{
  "arch": "crnn",
  "model": "audio frame classifier",
  "dataset": "telephone keypad tones over noise or synthetic speech",
  "train_examples": 39062,
  "time_shift_ms": 100,
  "n_mels": 64,
  "hop_length": 160,
  "input": "log_mel",
  "spec_augment": false,
  "win_length": 400,
  "num_classes": 17,
  "output_stride": 2,
  "norm": "groupnorm",
  "activation": "silu",
  "weight_standardization": true,
  "depths": [1, 1, 2, 1],
  "kernel_size": 5,
  "stem": "single",
  "widths": [192, 240, 288, 368],
  "rnn_width": 128,
  "rnn": "gru",
  "bidirectional": false,
  "rnn_residual": false,
  "rnn_layers": 4,
  "label_smoothing": 0.05,
  "optimizer": "soap",
  "beta2": 0.95,
  "lr": 0.0018,
  "beta1": 0.95,
  "shampoo_beta": 0.95,
  "eps": 1e-08,
  "precondition_frequency": 10,
  "max_precond_dim": 1024,
  "merge_dims": true,
  "one_sided": false,
  "adamw_lr_other_params": 0.0013,
  "ema_decay": 0.999,
  "steps": 2100,
  "batch_size": 48,
  "epochs": 2.6,
  "lr_schedule": "wsd",
  "decay_fraction": 0.4,
  "final_lr_fraction": 0.05,
  "warmup_steps": 40,
  "weight_decay": 0.5,
  "adamw_weight_decay_other_params": 0.01
}
Rows from block 4 of a small audio frame classifier, named by matrix and row number. Each number is 128 + 24 x the weight over its row's rms, rounded and kept within 0 to 255. All counts start at 0. Numbers have three digits each. After the name is the row's rms in percent of the matrix's.
After each channel's rows are labels from the 100 clips, of 14976, where the channel reaches its highest value: "lies over" is the class under the peak. Only what is clearly more common there than usual is listed. The data: telephone keypad tones over noise or synthetic speech. In brackets: how many of the 100, against the usual share in percent.
# conv: width-5 conv (model.blocks.4.conv.weight, 368x288x5, standardized in use, each kernel summed), inputs 0-143

conv.226 113:123103153086100119119127132120134120141122142099113092116131161119122145147141130105130161132090084107092116124146161124107122146107119137152127142167151127152121126109096154084104135128099141016107147118112141128145143135159142111115137119098055104164183090142130121148114092124112082127166086132131141114142137144144137126121126081166115090126124102139125133111151157101114144128142125102168161094102150076162104134123143149119113
lies over: key "9" (52 vs 1.7)

conv.48 096:136118118145085159107100103147098156132081104116102166106090130170086157100143133135130139141124096137170131128120115159149119140138111143101176125135109127078143120109090140117115125154167125150128160085137153111140145146128163077127113145172128138094128148153121128147073129121126119128135115173105127146114148159111112136137136118095122134087155108108160102113107137111096130126125121082094095134116117124143102128101161118113147
lies over: key "3" (57 vs 1.7)

conv.342 097:139170133138133142151101118101133158164131149118151153098115118122158121110164149179197119110126145132127117111135142162166123158134148144155149120089093153142113136134137146124106151149119119154141136117166115138114150095103139112188131127107135119105093128112143126085133159133147117109123146104091101113104122082110096149114143099130115133136089151131121131124130115119161155109112157139110065120115091172146144163119124108134126
lies over: key "7" (39 vs 1.7)

conv.225 107:109082091156148101173120124111111097154116133152133083127107102133188164114119136176106143134172131113148143155101110119194076127156131134141100104122146147097182107137141088097136121105128134104133180131117106104109143139151149113151156099138107146112144175145156114130113138084099127120121135122149122114112105098151105088116120136129111087112116121189131079097122127121147174109122126135125132189145143112156102166128115151142125
lies over: key "7" (43 vs 1.7)

conv.268 099:119120104132085108125118105101094146124116093107166143086112085160147097175115098174147128143173158115137123130128118124124115122118130110163129152096103150114124139096132163105116174103088096147135107084106132071095126124167143098170109110108128150069110141124180128132119137156132146135099142095112081152119078134098145151095149122119137145103161119149141126146094112142134129154128144132144148158133145150120117130118134138083139
lies over: key "7" (84 vs 1.7)

conv.138 096:142108106143141063099128090129146115120117113158098098141102126111109128142119108154122103110124110116145111170115089111151141096103139105113108149117123129119150081133141089140074084160093127090104098165110154136103102092129145102166129131140039138132126145151129136112119111142131118165116152126165142134197131118137139129120160143142168176130157130165148166131137173112154155143105135117101150178091154117129161126136108134157151
lies over: key "6" (36 vs 1.6)

conv.60 103:122126114142122138093097132098105157103095117107168090117134144120118128133162123150117106116099118166102100099153098131108142131099101132140101151115125136107097121115110091082109099125100099127132134175154143166135150202135161169147098121109110094077173143127154171137169102149168123135141147132157133152109114127111129154103145099130179143175113190084153155104176121158195185166172125165132132155146103161134108159152128168136111
lies over: key "#" (25 vs 1.7)

conv.69 095:097100158061114135159137140126152203115108143129096122124145138115086139134178154137115144133107151110132113156177157152069131126094133127128098114129128124137122135176136125158135172143127147163169195108109150108145130128145175130148125115191206120080100163117162142146141095122151173129132108143130120111133155136104134133136135115115126144118139137123144107166109167133143105154105134102141088145142162111096110112122111179141102
lies over: key "B" (58 vs 1.7)

conv.112 096:089143134124149078127129127093106106102121112113115116121147121107089111147162143167115123142102065115137089126132134142048103127111117151141139108175124141131107115111094154092117141156085086132125107119138121105139112147130131114149127133085167153121111160133163174121133133106155106126149085139091121103119092119120099157147152115134148134124119127165125164124121157168127168155139140147165138156108145144155099139140147138130129
lies over: key "2" (39 vs 1.7); key "A" (39 vs 1.7)

conv.274 104:111147127135146123123158113113155100083099106130169133147130147132119091139131133093149154123154133161130108113127118105147127142119123117101115149098078119129125133127168138107124134119137151088144135095075119134131106102106119123128094085122142166159109147112131117090125165095118150138139074101138143094092087109155149093083122128096126105116095123174126109110134079058101117103089142106105128109108093114141110170121124125125123
lies over: key "C" (26 vs 1.7); key "B" (25 vs 1.7)

conv.57 101:113098104133134134159118125095147146132085141105116164120109174108110137113086162163133109118110140161141118083123123109120115118120114098170144186137127135130107147165126149124115126140103145082159124154163128084128120148127129103129131140112140112070106103177143124144093145140102172160102186149144098130148101087108143115110127145163142138127102127113140114108117148140105170135112136112116146180118054142165099132120162107137126
lies over: key "9" (48 vs 1.7); key "7" (26 vs 1.7)

conv.336 101:122126103137133101129136094129086132143114122137126151153097127115074134137135135081126120134107102148108122179123138084186142109106124104087081094113115139128151131134132135142153109130107115104102147117129119092113160123143163138087117094115131092113105124151141128097099174133161103138138153133106111129142116092111108130111129126100125142180109184129121132151131121128139096094152109105121146141145143097108134127139163104120135
lies over: key "5" (35 vs 1.7)

conv.172 107:101156110107101102116111141124079149142151148108101092102135151111122119140118136159178139150089120156113168081153149162130126110146145107115087090120117160133125096110109160124094096181180142092125094129134106131120110113093153140078128110127094085088123157132183133134109134110159125138157122116145137153160123141126132132107152158154108134144111128118115136131159139117105134134131154107136164165105173118138154117130120158121125
lies over: key "4" (37 vs 1.7)

conv.218 104:065131121126136136147165129108129114153121143143098115122109074119163094174123139171130140125186126159151119161143133097146095074093086076128129118145140161099152111161144138124132093149110112090171147120108141116126112106159137110133107120118074130107118138115136113092108141133133126092131142092144076115116120111106174120107141119120125147150188128150152157128139103170163133095135154137128099122112151157079149101118168178129159
lies over: key "7" (35 vs 1.7)

conv.270 091:131137107139105124149140194082176111127159147140149093112119086138106172087142140131109138154161146114139132128127110104159139138170122113139124104143135112144112174129151125121108137091118125149115122114099183150126098080112106120103128119099093187174117125187137124103136126117104149129113093100111143126130135128109110121083133095102108123141150109148150074142103110081152103084114121128152147110112099127107128110131132124105109
lies over: key "6" (51 vs 1.6)

conv.211 113:115139109109140110127143125142112140109107145107069126098091197121128142127081137076120128129063151169136112102142145124140113115093104127134103155109121100152143139117129106111115109090125159116116099144116152073140124100124122135081138139113143086152151132153125127108105140138097120117089113143119098124121099058143127120102112124085107115121094099150105134125117121103113112092116104132108130106084136146136122222101129154137134
lies over: key "C" (69 vs 1.7); key "9" (31 vs 1.7)

conv.33 100:134134135086113128139104155089140130115113131106066083129128168167095141116147140140133135167122072120112147138105168141145124121126120107137136142149154124140163141136133099113175170098127129140140187085147092163095128119117146119101118112138093151101110086154147129117156126123137161140125127147116118148089112098126148106107164194108125152157153127122124116110155157160114140109156092134142125136162139077143134136134101118114123
lies over: key "2" (27 vs 1.7)

conv.62 092:140096125135114107155181143093100121114117132132151090157144133139121156083110118147109138090130111147131105100130120142122112117132127129123134132167141096126150168129152107128131101132079120152129181089145156134096124147129151139135081103145164145065110129109164143103197103156143134175090122159125130146129120144140082170169115122113155181160120119122141148107088166155157170147140094152124132144137138136159116119154132155119140
lies over: key "#" (30 vs 1.7)

conv.241 111:121146108135091096114117159105098145131116168156134182129137170123087136144153101079142139124114119123152132143110121122090138126127123136173095142159157127152111172125119129098119121170140098111128145137094125141119164161121144163118102114185126111138122119122104152110157109149124138126175094134112089148117148135160149138120147137146127140106147138068118115127144172170143144137130155112106139143138143152150166155143151119154092
lies over: key "D" (25 vs 1.7)

conv.321 092:106130156159102153125175160162125138118139101122123142123133100134116131095153131156109105116152138151106138130121131144109164162113120094136074109117163117118139099144119108135125118113096099139136154153142147135123084089122116116160162171136158081092108129113146105131147123108098122116122142162098119081132146174111127109130150175125124134157117117118130099108126145091096134105130146124159094120081160115115149125134145120113127
lies over: key "5" (72 vs 1.7)

conv.204 118:120147108140115113149132118100135088111075148130076116136140083129138116079120160072129142135108075102113149135119184118123132143107124125093122127134128094171133100123134085148117080111102109126106129070135117171129138081116089150149171142160097074112131127166101180144112129132140101152098145146117169123124097120128111148136165103156123136124142133166118140116110156145122129092151135164165156184116136150140113145146093142137125
lies over: key "8" (33 vs 1.7)

conv.239 106:089106173107128131105137161096159126153118133114161127127114110144126112129114112095134141148162113168109118129097117128185101114102130115132111141151090126112166098137117138108119160133169076101115103101120113142111114112121135097172105108120110123086117138105150139099156119132141145162084125145133100120115109095102093107128125101150163103119137106174148100123116147116123132119136126099162119122148110137138106112123130155123109
lies over: key "0" (31 vs 1.7)

conv.260 101:111095127137162136152157108086090128151058120136090111137111166143134127173077130150159138091127120125139137123129106173092065126142110121158105113135143122106148122122110147130110137102114154089145109159113111111142124117135119143111126132135174119111136099138093146100141111156135152149169117129128126127166083121136131114172141141134150150142104144120114099106133136149172179141126122136129117119139090103102115132156152142123133
lies over: key "9" (26 vs 1.7)

conv.347 077:113163125130146168151162113152135120119150109183104153128178111124164130149139112127099138127085133088154126129126150128138152152139134163107130087149122129148128160172154100100116117112143130134119137112134159151131064104115153126080149122110155141191105122090157110080079196149100144118107110145133141112120127143096106105120126122106124107129086157146088084139146108098126130138103111115088131131133079085138124175083149125153135
lies over: key "B" (30 vs 1.7)

conv.78 092:115116162128127116129142149076124159145097093169072118110123140153123123116116154168154155133131124092154121117103137086096122112136174147115114121156149089128139134119077136121177110030102143149121118150106118155141111129171153069139121133138154136092116127156128147127103099130116122116139154142114128150140129144140119115185104082114147143094101140175167125153130094131148149163145139094094184130114083117104132078160166131101131
lies over: key "6" (44 vs 1.6)

conv.339 093:162090146147094150158174138116131145129183125122071153181159130118161131136130168149113113130158118105125146135142108149151155128145135104138123101135093156109117166145163094103095110134152145128125098111063133128166111141147100150109133105131098127129125116117148130131117093132117107141110144135090142158139109089129097106151145092136127137133107148128118115134087161144147139145102136121141113097173191101166137141137175119121104
lies over: key "3" (28 vs 1.7); key "1" (26 vs 1.6)

conv.180 102:117094118145137122110140105112161102161109128105149111101127065113157118141120138150143120167171135076117141125160072135145160135145127147108127125109128129083073100124117113153165081141178138144114148104138153130127142151096118136172129104131126114125123143124123144120082150154129157109113139108140155082102081068111139065138158125156130148154082101137119124097104109118146123152136149112117154127152133157099135132108163171118151
lies over: key "7" (33 vs 1.7)

conv.124 096:126105116155132197121136120113106121113123136129170161147153147120096111091116090151081137165127133156068115104146127102118087087136091120096144115132168085122114112135125101070101100138134155164109155122144119144111155123132139080105103121149128140114144133071143172123065140128123108149103111118125139154160113107100137136096145139133135141107132151156124106049144149180145155109157122115103138109118095134130152156117127100148132
lies over: key "#" (65 vs 1.7)

conv.102 093:143146155116124127159151128101102152107166143138095108146145144132122117145203123098108108118127138138121131147143133094080135161140142111133095093155096132142116146080144105132144154137071131138142135123124114115142125155116124137170142145081159157153153169093114131151112134118140117119119147126137143164142139193119120109155146138130158109150107138116108168129132145093115108136115124168135131133129164152149117123163106152169127
lies over: key "B" (31 vs 1.7)

conv.315 098:156155118122114134174168108112166099107110140131169106131138123161142129172160147131101109144203138135132081122101166154100106139127133142168138092160111107096104134148110116111103107161143143159104132116131145094114119080102102110147177176101121141135129126109079131105108097110106110129145133139119113117133129125156089122116146159128138136145103079117109136128151138102111122102118147118160162130122168102153128147124122145093135
lies over: key "2" (39 vs 1.7)

conv.54 113:119114098164116153118144133146134109113138145134137110146104085143093116118178114140135122097087128102097143105136151139144120152090157117113151131128124140149089133122134172099080126115159095097128175174091116156142083088124163149057155133118134162101077098175146114130106114108124121118160108152120122156126157115113135122127130072119147097126157167121137138112128135115128144118125108089130104146131148115157160097108164117129136
lies over: key "B" (29 vs 1.7)

conv.160 107:129142115130105111107099126160160106107140124141085138096107113113099099117106122093114114100131160154112104149098135098158111118164114097135137171134111119140128132138136090128141108117159120121062093142109098092129120103131103080165136131161157097105114118121166107109167094111140136134112155133128101142154089144112121161086153138143126110121095107090170137140129128104174117115094135155157168129089126156095087127143115114118134
lies over: key "5" (30 vs 1.7)

conv.89 095:139139141109109131105140126105154097160129136167139119124114096115100109093149105121069123110140140102157080073159170147125126163090135142125124149109175088136110120170092119123150153089168145119132132137170140146130091116138115134118143157152161148107140101130104120099114078115124121145133092122104107140108206112162123112115130104153168122143131120128181125115144097123111118156098161101124135134167109152131135131117118140124141
lies over: key "B" (49 vs 1.7)

conv.133 090:157115105132121133182106110119103147101128129142124113085137123135104123134118153103075120142124153141116125124133187100178117098113122100132098123173094149132147103143160130123111160100125119139143127145105108147107109152095156085119162131125184086128163145165134135145136111107122115104126155089108101137105122185171141105103143116088103096157110144157112101088117132117182112136124156146093155123116158137110126125111130157113084
lies over: key "8" (59 vs 1.7)

conv.277 093:112166147143138101159137139125142087124118136141090158128140115170124118073094125083109154100129116159116142129122114134159139158111144132157128109149123149128130151116109131130152166077112176138120143113115128166133110111108152131165138126142174126144111094103117124105117105092119122119123138117119126103129115101109081130147143125150115113104113097149115136135142125139141141110104143117148097099113097131153134132153107150139111
lies over: key "8" (72 vs 1.7)

conv.208 108:131114141138158116178137141141142119125092139141104115115154086135147145098114128142121112112151162152147135124145167150120116122111136131148118097125131107133138125134105075120157115141127131107142125106105177116137108112107112114115104126128114146152127141140125108113085157127136102100133108112132137078120096126159106087126141141102103126122050110101125160150123116145107098120121102101148118113101131104143176124111134148117103
lies over: key "C" (25 vs 1.7)

conv.364 096:120122136133135115143106103086169097101132126139130115159181148088119179102110126153161141103139095105131116126128132112182124151132135136144144094112149146133138169134103124119109133143114145114112144150137132132121107115140112172169157115145129120170147168124127110066141148119085112116109116155128093114117143142131146107156109102158117147135078102123155113088120105136148118124133069146124165136146141114118084142114124099136109
lies over: key "7" (38 vs 1.7)

conv.35 108:105117114168121084145142133152145164132131130097104127114128149120145143117129149165100144099131112155145172130152114131160100180161187108117128092147091159139139104114113091149127114104068125118163160126160140103168111124153110114131172174095117130061152132135131129123144073111087122159124142080120156117147118155132165114147143164096129145118133117107133103129131127129117191146135167098114181137156144128180092111091102097104120
lies over: key "5" (85 vs 1.7)

conv.95 104:135094125086124115121144131141143125141154140132139100092103128093086106162073130156111133142175114116138167151169118134141136090140154086128117158148123132160095098142129139133152103144149086102142148156109148139126115126103110115174120165194138119064149128146099127113086108128118067144132130127110092142138101127136119120112142157155107164152115186163189156089112151138162114107162126140132144147098168150090159101164103158131098
lies over: key "D" (85 vs 1.7)

conv.203 103:114143141158164118134150133136095131145141109124129159094148207115129128025105101125137122175160116120113147148130123133140131161151138129155121116137099131134112129128110105106085116199126159125102133151150130168148102126121108142174136120128123098149144157176151122123082133134098120124072133132130104137138118093145116124101137150104127100131150143125157130084118116133127093100135117089139111122109103114118091161144142121124130
lies over: key "#" (41 vs 1.7)